A small encoder-decoder audio transcriber, trained from scratch: decoder layers 6, 39062 training examples.
Rows from block 4 of the audio encoder, named by matrix and row number. Rows with one number belong to one neuron. Each number is 200 + 30 x the weight over its row's rms, rounded and kept within 0 to 999. All counts start at 0. After the name is the row's rms in percent of the matrix's.
# u: gMLP up (value half) (encoder.blocks.4.mixer.u.weight, 576x192), inputs 144-191
# v: gMLP up (gate half) (encoder.blocks.4.mixer.v.weight, 576x192), inputs 144-191
# out: gMLP down (encoder.blocks.4.mixer.out.weight, 192x576, transposed), outputs 144-191
u.31,084,194,202,217,227,217,217,181,284,153,173,202,143,195,164,180,190,168,190,141,256,198,158,196,171,218,132,169,260,219,213,165,273,204,247,238,210,172,243,181,195,194,179,245,170,230,198,244,205
v.31,086,242,256,173,161,183,141,239,128,185,203,176,219,190,198,169,142,121,221,234,194,241,144,179,181,216,216,197,194,168,194,211,219,267,199,254,245,193,217,206,153,180,164,234,173,224,220,245,242
out.31,072,183,145,170,250,219,234,224,172,194,186,219,242,198,156,210,225,185,218,221,209,191,244,220,178,172,253,197,195,227,208,160,164,198,174,153,171,182,226,202,221,212,222,205,219,234,167,230,234
u.32,129,198,174,228,185,188,196,118,171,215,208,235,203,238,205,191,252,181,216,189,233,206,204,147,272,172,206,216,162,219,233,228,201,198,176,216,231,214,211,200,174,190,224,246,198,187,157,234,179
v.32,132,213,154,211,159,221,186,199,187,216,269,233,204,245,183,205,207,135,218,179,163,206,176,195,206,201,233,173,138,205,188,229,193,216,194,194,225,165,205,254,234,210,238,256,175,177,224,131,212
out.32,130,115,164,185,238,175,197,185,198,176,142,248,178,139,162,235,208,197,167,197,161,239,172,234,200,170,209,215,131,157,190,174,171,212,130,225,219,191,177,191,112,202,245,231,191,271,186,203,256
u.33,087,228,288,126,207,237,147,238,185,214,91,170,196,177,170,145,196,226,211,211,207,180,205,198,183,214,209,215,174,191,224,134,248,203,198,199,187,180,178,192,190,254,209,225,169,187,211,234,160
v.33,091,251,183,215,170,179,154,234,233,226,215,169,237,253,237,201,194,205,173,252,203,220,182,225,212,158,143,216,182,197,163,238,169,198,221,173,240,206,122,170,195,197,164,138,182,170,243,192,172
out.33,093,206,188,196,173,212,171,183,197,215,162,199,178,196,137,194,259,216,145,247,202,172,185,219,213,212,162,226,191,177,193,179,191,248,185,199,162,192,144,198,241,205,162,171,126,192,200,225,156
u.34,117,201,216,193,202,193,122,158,200,196,223,170,234,202,227,253,190,141,192,198,213,174,186,207,247,228,194,214,193,189,202,221,180,199,234,183,187,173,207,193,182,233,262,225,191,186,193,187,152
v.34,120,206,217,208,218,114,181,250,245,209,202,192,168,183,247,171,210,201,247,219,172,207,175,168,213,147,194,149,156,215,201,187,158,174,190,190,190,122,167,209,190,193,183,216,215,227,243,200,194
out.34,127,220,152,159,219,260,235,183,213,191,224,168,202,191,244,201,228,182,160,171,278,193,204,221,218,214,233,189,181,241,188,196,194,216,208,188,179,202,249,196,199,149,205,191,182,224,220,221,183
u.35,103,188,232,187,157,224,200,140,168,187,218,197,207,168,187,189,240,189,289,202,185,209,123,202,161,210,178,198,190,203,216,167,210,195,192,161,249,173,235,199,231,193,158,162,205,201,215,190,224
v.35,107,217,213,227,192,207,156,235,193,209,225,165,173,184,242,164,164,283,241,195,200,176,227,216,154,204,211,161,188,158,205,195,154,257,164,195,166,210,204,207,229,236,177,245,212,240,226,245,232
out.35,116,207,186,188,258,225,226,210,178,155,221,146,193,201,225,166,146,240,268,181,180,195,163,251,202,212,152,203,207,231,156,184,250,164,187,177,203,125,191,196,224,195,212,159,193,195,246,240,247
u.36,077,171,112,241,210,245,192,184,171,181,184,216,226,211,247,191,195,207,225,173,172,239,166,188,197,163,174,187,208,218,164,160,225,187,171,215,215,194,214,220,131,185,255,209,204,275,216,158,187
v.36,081,206,195,183,213,191,168,229,241,210,152,190,201,232,259,211,203,202,242,207,177,173,149,171,184,251,155,199,132,162,209,255,177,158,233,244,187,165,265,134,210,203,223,191,182,233,189,187,214
out.36,082,243,137,226,188,181,150,197,198,159,229,191,161,218,179,178,228,230,182,201,227,232,257,215,208,181,206,236,219,165,208,238,173,166,215,225,228,196,229,230,200,198,206,188,261,202,168,226,214
u.37,078,236,149,219,262,216,169,196,231,237,177,187,210,267,148,180,235,198,199,149,190,178,229,155,220,190,231,142,204,228,283,241,222,218,197,165,223,166,198,220,226,223,209,217,226,224,218,236,251
v.37,089,208,239,264,243,185,230,219,217,228,190,148,191,215,161,182,202,231,206,215,173,188,168,229,214,215,157,201,251,174,171,224,191,151,173,225,224,217,190,195,214,171,168,178,183,169,175,202,243
out.37,086,223,208,233,135,182,216,203,202,176,217,200,241,284,206,210,213,157,193,215,192,189,177,192,221,189,147,230,245,174,191,164,250,116,229,222,189,225,199,269,210,223,179,204,248,196,248,217,231
u.38,111,179,180,165,216,216,227,217,205,196,199,165,207,196,201,202,223,203,231,175,174,168,178,160,182,192,181,228,222,213,204,250,172,224,186,260,180,205,206,197,183,199,178,226,201,205,169,200,165
v.38,116,140,156,270,187,179,159,233,190,196,164,205,246,193,175,208,273,200,217,171,184,195,230,211,199,206,256,144,217,190,235,221,248,192,233,141,186,180,202,199,221,193,214,197,157,170,194,188,232
out.38,112,190,152,249,177,191,207,224,180,198,200,200,210,207,195,238,225,164,209,221,208,142,203,175,225,192,215,159,187,118,239,172,199,241,111,173,211,188,186,173,204,232,244,172,188,194,184,185,203
u.39,140,208,213,166,179,238,197,172,194,242,206,146,185,179,222,220,231,188,198,120,244,199,203,220,195,228,228,177,242,181,219,218,179,174,171,221,161,216,185,200,202,203,206,204,199,239,188,241,188
v.39,143,210,152,173,250,225,177,211,221,193,193,119,222,208,164,250,147,225,165,222,216,216,179,231,169,213,162,174,208,215,184,226,268,199,190,208,212,182,226,254,194,189,182,180,130,225,224,165,212
out.39,149,201,170,217,220,217,245,188,254,205,224,166,216,233,217,201,218,222,185,172,241,218,176,180,248,193,214,214,266,252,236,237,236,208,167,218,176,207,228,182,258,126,218,210,217,209,143,154,210
u.40,083,223,191,209,200,210,205,236,194,189,192,174,195,166,227,183,195,241,161,220,231,263,175,237,234,268,119,239,205,163,175,175,220,225,227,200,191,213,167,161,218,122,160,164,175,180,180,246,199
v.40,085,185,240,232,220,204,257,169,223,168,202,212,169,230,168,181,196,218,235,177,200,220,209,168,219,225,230,188,236,250,208,179,222,165,203,184,255,171,194,190,211,190,263,189,238,209,214,211,226
out.40,079,185,218,159,216,164,195,212,194,178,213,248,275,197,226,209,165,224,214,235,158,204,212,213,182,180,213,220,225,246,267,227,194,172,181,196,172,212,150,244,185,236,191,206,213,181,244,239,197